config = dict(
    input='log_mel',
    hidden_act='silu',
    pixel_unshuffle=2,
    block='plain',
    optimizer='muon',
    muon_scale='spectral',
    nesterov=False,
    max_steps=9300,
    lr_schedule='wsd',
    adamw_weight_decay_other_params=0.01,
)
Rows from block 5 of a small spectrogram enhancement model, named by matrix and row number. Each number is 128 + 24 x the weight over its row's rms, rounded and kept within 0 to 255. All counts start at 0. Numbers have three digits each. After the name is the row's rms in percent of the matrix's.
After each channel's rows are labels from the 100 clips, of 14976, where the channel reaches its highest value: "top examples" is what is common among them. Only what is clearly more common there than usual is listed. The data: chords played on synthesised instruments.
# conv: 3x3 conv (model.enc.2.1.conv.weight, 192x192x3x3, each kernel summed), inputs 0-95

conv.93 099:144100127129096077094146107146105089089064125121078144121143122116118132157137095108137108178143119108149127102138171115146107157116114108170114117124125166147141139107112112157110114110112134145161147072122073105148129116077112119148119087145103113074098139132111162135140106132130094170
top examples: arpeggio; marimba-like

conv.148 089:138170119146122124108124129133144132109143119117097167147117178121089119120161137129076115138122111158121125120138144155092139131128170112107106163165083108110185116180158162134091099125107126106147111107081117146147081169123149190132132110120167098131123142149115157095116132138096136115
top examples: rumble

conv.88 081:146155141133121119127114131138135118115117090060125143135078175133169091130152116136127130120170140107104125123127147134120122104115186101141117113144130100104144120162178114092114122109076094070143091164125116128143131122164117118130168099132144111157132125111091145123162138083175176152
top examples: rumble; pink noise; clipping; text has "clipped"

conv.87 100:159141154132100092125141125166150161149175112119166118150121135135109117151125092135087130138127155114111103131108160135114165145120151166113112138095126133130132147154086132107126122145101138130115136140086092127089079133114148178073139096123147122047086116154096110112100086128120120090
top examples: plucked string-like; electric piano-like

conv.149 125:133133125127151133122135117146088128173184113122140125114158125136129133135157146121122133131118127109150118131174115150145128123147130145122123126143119065136129111078077137092139118122143159091100109164111135129103132091096088119118116073123103134181094147091186110106141150176119117120
top examples: reverberation; text has "reverberant"; text has "room"; marimba-like

conv.41 081:113140121125088113147096114119171139110127114141109169159095149138162118110115117116134118115105125135127054106127120095067139120146141125123155160112125115106130091185134141068087157089152116094081133155081125140154120152142129138121139093134112184137164141156145115090089145149106159142
top examples: marimba-like

conv.81 100:132124091115125136140064103142078122120134163092133166138126116127149132137123102104116125136127109114155117113168086151108057154104091140125109102154124137130177121124157120137173104127119106079096130120115114137154105091127111124177141113160081138131123122090112123168106157143108110058
top examples: marimba-like

conv.77 104:139132122107130132137105115133080122139163146118112094115132139137119111123154155127125136121090139045129116132138121127155135155158067133103129090132116111093111101134095114125129097141115123149177083145112112094141122079106121113141112132109140135194097155064116138101138149139089145145
top examples: reverberation; text has "room"; text has "reverberant"; vibraphone-like

conv.134 153:156111119118086111111095121114126127111105123104128174145123184124134118123138147163116122118134143115135112136133121191122123104127137141122084109119132127109114122126141119137152063140115073120102130095114131136125114133122101123164103123090120135159121122127126126123114143129065114117
top examples: quiet level; pink noise

conv.79 103:120115104141168121120111128099138121133118128130109072145108145141147127184094103111139171138096104133100142122103117132098132149141096116099112127082122117135080118161132121142140123160128145118113113107111106154129128108107129117120139119117115133134124048122124081137081107109085122116
top examples: horn-like

conv.117 158:145106135128109111138145118099128108136111132130116126152123000123133107116119129161147140096135143131121117154102121132126115116115135159113141118126137131113113126124143118129158122142125141134123133084119125109143150116113115077152157151129137130156116133130132114129130136116116140124
top examples: thin (high-pass); white noise

conv.0 094:100120113096108142133092096098124096131133102104146105128104097105147137115165111137095114142108159087091150181121141123109136126109135130157119127142106122119140119124117138118173071121130094157105093129152104101133108115095114142151184157135129125160143128117141115141151101120180100102
top examples: white noise; thin (high-pass); instrument: electric piano-like

conv.64 129:136127111115128143145107131120140106131099136108134136141120163119128131091133111173108134130159120129127128157123148147114131083138131145122114126115121128110127110135154114116181113116102082091086126124124100138125110107125076192138000130137148144145136143118115138123124128115001126118
top examples: thin (high-pass); pink noise

conv.187 088:157160099110100124138106126121123119178127128151158130096151108086128134120141126131119112143122124123095129129120126151145106116156083134143113104179190156111138115112091124164094126131142101090156117123119083138119162123104045124080156078111118107133102110123120142104131085146123134127
top examples: arpeggio; playing: arpeggio down

conv.44 083:156146135123098144178133122156152185115143180114128139161106126124183126129093135148111118121140116109121155102145106122140146116104171143109124153127154147128175106110156154106134154162145165131122107123122156113184123122092115130117120143162151160113109132130112095165120125129133130109
top examples: marimba-like

conv.181 115:130074119133202125154134136143142100133121103149141141132108113149070112166125105096127129193071136140089119164105134139092114179126113170130100099155105139155140140150085134084144106157099111146132130164132120105098119113094135121137106136112117140148148119145109102121099110165133137094
top examples: muffled (low-pass); electric piano-like

conv.151 105:101139078132136108096118161114149080144123173128131135148122114131139129087116112134114053128130185134122121131163103169113098138108156148182132147168100172143114139119131141125130128079154097070109117103056128123113117097116154147134152115116133134136117151117155115172111096136123129102
top examples: harpsichord-like

conv.6 103:114164127095143106086129124112109096104115104132130113130153125117110103117101141150086085133142154088120140129094147142118126163133082139115115111098065092129143146143097145113153135129128124065143113111091106127135098132133068132153110069147103100131124179120168112129144072110121146157
top examples: harpsichord-like

conv.180 112:107111122089120171068090082135095115124093163103089105102102115143152098106097085138099118063132147161121123142068160137114130136118141139111128128119126102145156118127091100109127117154111093151121129137123149156112151127126143130110142153118110130098139160115145163120141078088137125100
top examples: saw pad; string section-like

conv.47 119:100118134138113111145117113130101136118121128121156099119123111127131109110139143156040103099113090104132179126133103140124115075127113138166167130103078162124091131130145127149114122119134118083138128109102092094096132104107079108128163111134126100164121111089147135108171116127088158166
top examples: square lead

conv.96 084:137123125137091159144086130121136133117102094132137124122141109138172170114117151120146145112128132106137141133178142122162103114105119137142110101140178122118112122141150161151137118090138173125152089046113123115119136072114118107111128115117113161122145113126150089166143158146119103096
top examples: mains hum

conv.179 104:098126115117123108119127126146136101092067127115078095092098122086117074157106112157103188108139050158170140145123135102117137137101164117122135154126106143166169131117136127111116107134100149115118139095101097114131093108118115129132123117135112114078110102136166141112116135126149117132
top examples: vibraphone-like

conv.36 126:141149129144119141155112137100116123131133142116144138145113109127146113131113140154086120112153158123093137118105120117149131148116150136159149123112104202123113137177151096116138126143136154107122148082176133130115136150113143113114128145148112112098150135118129100152122122141151121075
top examples: playing: arpeggio up; electric piano-like

conv.60 095:100163173124142107139115133102125101116103103126131130141153135137123136084112109111122168085097155111142128133136100119114132155132157134108153100188131132146109120171130142130126107180120093127139133073068100167130101097081096119139125092098096114107116188160098128122112172168105131109
top examples: vibraphone-like

conv.76 091:102137102123149198096146123098115147114084091135165081125152115127131052119143154141153142148113117090182132113132138136127088096129125099107153096120137121134136112124112110164093140133148114126117136112170109154096169121111077129117153127099101110148122134125132157135114140129167172155
top examples: playing: strummed; clipping; text has "clipped"; harpsichord-like

conv.15 100:155142129093148133142115129118108147159133129118072111119161104133125107118143119122122154128087125099169135132123103109119129138188126134174151123119097098177104149102085177126124149139131123148125114156085134076115123143100099072102131078131127123166079130115158160096124139138107098148
top examples: reverberation; text has "reverberant"; text has "room"; marimba-like

conv.66 090:084097096109140114140170086062115147078122149098114108114130121149108067156107116169093142104133091182116119164149135121108137139084117125104151145140119076180171146118105118087131111103114120117118129056131149108130118118138142108140138090152093085141113137138150131132135088088139142126
top examples: horn-like

conv.108 094:092110131114167086135120103138100155113129159130115161138140124118075122112131090094096141113106182115122137129150078187133130110118125144116146134152113104167135134160121123111117110086147129124094085122098150118144097149170106189121090113135126136159110144127102126146142148135101177129
top examples: harpsichord-like

conv.160 102:178154076114075119117072148102102118128135122132114081117096151110153098126128126107142130131140118107096096117157098133118121100139059107139109097145142124089134078079125112154132120118103122108164121170153099131160140083102129170150070148152117135129139145121121123133143151118071109134
top examples: pink noise

conv.152 104:175109104118107114097098145086119153123144091110146125136082188133123136100130127125110125107135134125125123109148119160122135136161101117131096124124122144107117095156140135076100110140113133120122099122131100102132083106096111146133118056077140147129132138108098138147152133138194097128
top examples: quiet level

conv.142 103:168131138138111115135107160098131111113098113115135162124112206131144130122175119143115137131140129099140133110128094190123123130119098112122108122137154125119152088173139138106098093139109113123155114110145109122137075099133112063154129106088127121132122137109118121130156130144158120142
top examples: muffled (low-pass); pink noise; white noise

conv.29 101:091151085111142085098104153114103118098126159144136106161117134061130099089130124123140168109126143106139130138135110118104110096106130134088115126142114144119154106134125123120141141077172069073139106118095135149086143133179080143134130139141167115120121149123105178140113157068110169128
top examples: electric piano-like

conv.129 089:097126119152104124105098114131132133134138125149139131117121137118145132129124138104133146122091107154142124121112091168148154096113117168121136144134133130102130121144152107116080140067135152145129166102119147174112142108104158111166159142139117104114092138179149129137120102110135168114
top examples: rumble

conv.154 087:103131168116148051094142122122105149108155170158139094094098126163146109132161096096150109129110115155133120127135137121108138112120161180112133136115128104160114133125113092167110134107127152126122128108092146121126102133093135105124125117143139136118149123136113194129094151099127118132
top examples: rumble

conv.167 078:148126160103209143085129132117136148125153155109101108138140148131095098120105092161097138118167084144088133159118171112099118125101113143128094115109079101168165157112131117089141113100108099065123130107074132151138098122122125122142126114139118143130154105139113127104115140148096111095
top examples: mains hum

conv.69 156:115132106136254119149140112132125121146140135127146085125131192138111120148135125079172148123075120135125120132153139089132125137132109114139165124124143138138115141136112120147149154145134104174143109129130146129137137108117168110115253131150137121109121132125131119146112158128073138131
top examples: clipping; text has "clipped"; thin (high-pass); white noise

conv.56 092:150142141114113131165121090160107146108143156122103077112129105130140128146145105140121124145148117149160181109128094140124117129165149181097123114116152115131131154119149127139117148097114124083144061070136170145128135108143085103097127095107142101101134147112113150153119146117118173139
top examples: mains hum; clipping; text has "clipped"

conv.141 094:120099151130092138186137106118100121121111127119110110143151118116106100112107099145069161104131096122128135168141135125077136145124126104124123136114141128140139136111098120145130156118106107113134112077085133100159134143138131095105135113139137123096136104108166110123111147092077141113
top examples: strummed; clipping; text has "clipped"; marimba-like

conv.45 082:069149133116155111172119164144126103124094109118125129088150124151188142143131128134161131121087074167103113114128102146138089160140127088108119112157137136153099129099136162122144105145122095091143144150109125096108128140138134081101112091152111118069107135145138207137117099135120172176
top examples: clipping; text has "clipped"; harpsichord-like

conv.83 089:124098123140142139101141123116102130164076136103126127130141140144130115126101111135147111139110203115164154142111133127071173112127080102161117134150135118122153132130131134141148106135115149121179145115142123156136116122134168141200148093147127126077137199124158123156080166120117093113
top examples: saw pad

conv.33 099:094106144091092109162118122118103140117093125097134091126110102091117152147112136146148154146102107094043147088087113132101128146084119104110101114147153136151172107178116132126162140114125133165133104090074132168117119138163110124127130120156154147141079140132129124137123129136113132091
top examples: playing: strummed; marimba-like; clipping; text has "clipped"

conv.155 099:100186142132173141144098127134136145103133112155130136120110131131162171089166151113146126163124173151210146132146105149151088133130137147143161090148089117135135138156143103154123109141115119098085140107124198108125119121143110107160128139104130107142106174140117149158119184121140142122
top examples: block; harpsichord-like

conv.171 082:162129103129149136142090083145100093150131135103159129177127141126154138157105088106189114118113105143164104113106120102103087140097107143122106111145120142147101140120128112112132123165129115127119124118116156099072089107116182079140125140113124122138126129118139177135139138154089102137
top examples: mains hum

conv.105 099:110123119129108138094125154117098095134127118128121129131129146158107159135135171149049176129156116151087113147103083089114102122175154113143115138131081143122067099072129131141129155127136118107104132138105136153107128141147086161115090117098142092131095099094167100114130117129139145110
top examples: harpsichord-like; pink noise

conv.28 077:094108125135131119098141145096094113133081104120177106102139095162165153153154142127142155115141134119138133135140122082082106127129150154081107114132115147135112106112142103091148134102145158110112131115085127132103133144124075091127111141124145159108102078074131104138141190116165131128
top examples: block; marimba-like

conv.162 116:158134159140124144121133105128144114119110114148185102108161124114134120143134103116128087141125107119127134140124126136116146107114147155098148159097109099118111145093084099119132152113116123175109120088153144160116131126189153112132132142158130108091123165150147225128115082110141133101
top examples: strummed; string section-like

conv.74 101:074145155127126091097147105111121170120145048157147090100111142159141139162155134119137144105096125104121137117122144131110140123143112143143157129124113140172146124143105110128106128146118107109138130098045135110144140130128121102116145130120123114114186094098140103094145111124111125128
top examples: plucked string-like

conv.8 092:099174103076117112131094099103120105135087119124088103103077096118152138134155156129126109102141115157141113142091174113146094130136136112088087115131134112130137129134148108107132122076160124084127098145097129125109100141097125114095118134132116152161154163116158143120101129082093136118
top examples: marimba-like

conv.186 076:119116118141160161107110188113122130132111118154128120119105122114086136143124093119150089095140109139088134149153120104161114140146105169118099120104138107150141132096138106174122120093100122148130102136089130117204131118123120091135106098140093122114117062145115211138127115146106124100
top examples: mains hum

conv.97 094:155140081154125141089122123137106111111196106148093137122129128136126121103131110161108086129149098146102091154114148126128130104074097129111128127171100132092130114074154134128108134093102133058143132168135150109140120108126049160130133054129106106116108133127133203127136137136147140128
top examples: pink noise; thin (high-pass)

conv.53 077:135127169128121128106116139111130117121145114153135137123127133100108075111110165158147111116118110129168121106112119154090110101173072114114120135124142121123142126157135109112121111144119088161161109128121129088102063070145131118137102094082103149120134107046124110119119131096094139114
top examples: pink noise

conv.158 137:193097133163135155129123184117117082126161091123128136146099122140121138100149166133110165091120075112138131101115130127155149122110137134105122144085112161112056138092135123133115093193111158154127152156155118167133120109122127103120130124120149140148113035101117109113129125112125128130
top examples: square lead

conv.46 101:119106103156171119138152106100132118138136133122106102081114142106154155183100116065136150131124094113184131144144107110134139116179076128150141105156116096152122131112119112161118126094139125131080085156152126114101119080116106093158119086113132125175110131095119058102120146130106123103
top examples: reverberation; text has "reverberant"; text has "room"; marimba-like

conv.116 099:056157124120134122047135117083117172112116104124067089112133122118052096118175116120109158105124116135082150129097120120127132169108103119121122132120103111146144126140077132113147123132125118099108085126076127132107113123097108100143133102128137161143108125144161129130148145108088129151
top examples: reverberation; text has "reverberant"; text has "room"; marimba-like

conv.58 101:122133093083149108159137176167136153138153121151133150117116123145134164090134196089148126125106092116110082114123090133179119140098134172110158127121140094122145135156099131119103133105121170125136108126126128090155118130130089130119131178130141092150149139142118111119147189137125121141
top examples: vibraphone-like

conv.82 087:096137141101094144119083120150107091103114103136168121126082143090145113141085107150139091173110095132128150134099101128100176116119128145088124094122156096106140084151125121117105138130113138156099111115153112122119101085103090135118126119109090111116091126142112156127106127158082111129
top examples: electric piano-like; strummed

conv.146 110:150149114109118120120110097140063097133115130090148114155088108151166141148110098118117118143151103137193136129169068101087048139122135092141146119147116127111118123115151101137149132164112137129065116146117108101135128101127147118153137112139098116116104144112107149110123144134118100091
top examples: electric piano-like; marimba-like

conv.11 113:135128104113121126124110150135093109131156153118153112136114069117159145142113094105100147136122095110135114150135106104141062150109182123120114076130149146091143134118121095132139127187115099128112100163104105121128116150114096112136100094183119143107149134147096123100113142137111110060
top examples: thin (high-pass); white noise

conv.31 097:164114154123163093103104161141124143149150094121115116126127111111133127141131150060107146144193128116141140146119095115128126098175126194144151138144115094185150114172114125112134122125156112097126110150125114105093119106115118134104095098111155149132096138135084115193101131107134172105
top examples: rumble; clipping; text has "clipped"

conv.37 093:108084145131138186156147097097129146112106172097102114139081105097139126099127126140103113144137137135137097136120113108109123157145121125114130159105105112154122164049158173070177119136155100113138098115133114151110106089128109110134124104152135118132122134116164091125124105097123125107
top examples: strummed; marimba-like

conv.48 098:099156139126139120157115099120088099168131086128101131089134108163139136135113137129119121122126117157110106098089125095128092149127163133117102129086119140140069164103091108122099128129118154090121147155111140161119130178151132126138113140126103134110155133111143070099101129119128103129
top examples: horn-like

conv.150 081:115115112085149149104129108140110104143119129086137125100095143093162137155145114123150177136144116123166105137154098109082089133160103124121141109158116127166098105088173106134125140102137095074102107128116114137174127090144118141140106138139106130143117094092182127142113191131125124096
top examples: playing: block; clipping; marimba-like; text has "clipped"

conv.163 093:101095129090123140133101118141126134091139142133136117145128072113165155088095125181141082144090138142093098130084100125108108153099150099120139108086138111130122105117097119131138110132135128126127141150082118167132114161121137109106161122096095142125101141120171100132104127117142123114
top examples: horn-like

conv.13 094:141130093101093094123122113122123117105139097129127166077114126097093088119103144134097134119111141125156127123101149114119082151123111103084108127118118098107134073115109126129107103138126122103146144157134096148112097089141114109129188097139122121128094123070150089142118116083130144086
top examples: rumble

conv.55 100:097137134118140119095137194111148127098135093126124173094108127114137130131169122085134162135122130175117136116073135146113109112159104153106131139106135105123128156106128126110131120107128138153148127161104154120117108115097166121118070134123137161145128093080150155158103158138092138120
top examples: harpsichord-like

conv.190 083:145134137109117120114144115116106107172070122118107132095145127090121158159131140142139142132116157166102130113147151103126148146199091104144120144138105151147081164111102106147136160143118126157146124082082105143108139121111136121138122110140107102062112099115110114140120087163154101146
top examples: arpeggio; playing: arpeggio down

conv.22 106:142100102120087159132125124116086137115125127169114108122090126134157071154137102135129127125123138102179133097151117109120143130138082129129111137117152124139159120105132143140116121150147123092110153097123132133091140064121130105158051123107143111124150132097157065144141119104066175116
top examples: harpsichord-like; clipping; text has "clipped"

conv.92 093:147079115146159103130113115109110137106157131147107152055144137087088115123121144116106090141146151113101144116078114105096158139150112097110122115173117087119154149100081132073097111119123097082128131144134123133097079136117134104133111097152077118117117145088116082118137126086098106093
top examples: arpeggio; playing: arpeggio down; clipping; text has "clipped"

conv.95 089:081128084099097103128122169143126087126117136082115124135094111094119151114120114147104156090111077115073130127137099114090102162086101117126119111131136129120147149122100122134148108110132096117137101083110097088154161106151144113131167100112117105108118170092103123147119120148132121096
top examples: vibraphone-like

conv.169 089:116109120085124135112087149151142124092157124134136172132183110119112105166118132141110112122144139068085122105107138148136119174125126143085097118185109094121178128137165163095162116157144105127122134094121125145109128121102082108126176139141114125070143152124157176143132167168155140131
top examples: horn-like

conv.7 102:144127066112108104125113102113115127123149106108134130152134127105153128103157116122099086131143116114137128170104128139117071135107126155115124111028081100152096116114126100117142137124115089135127127124093144150061136116123129145154136118105143117145112119102137122131119095092125153109
top examples: clarinet-like; string section-like

conv.30 092:097133134134107099081118097128095128162091150108093123088132106106137113106152114132116083135125120150126115108171121174110175098150124096143119106136114112141112131122137123105169133095146126143157091153149131118131145151071146099154151136095078116117127085105141147112111129148095134100
top examples: arpeggio; horn-like

conv.71 097:157148145094128156127125132105114150122110143132135105133119108118165111096158127131123105132160138082141163144137123124126135111168158142138115103135126137112137159117124117105085118150123099100114065056137114092134101090096077133125110133097139128124125135121149134144157123115123136104
top examples: mains hum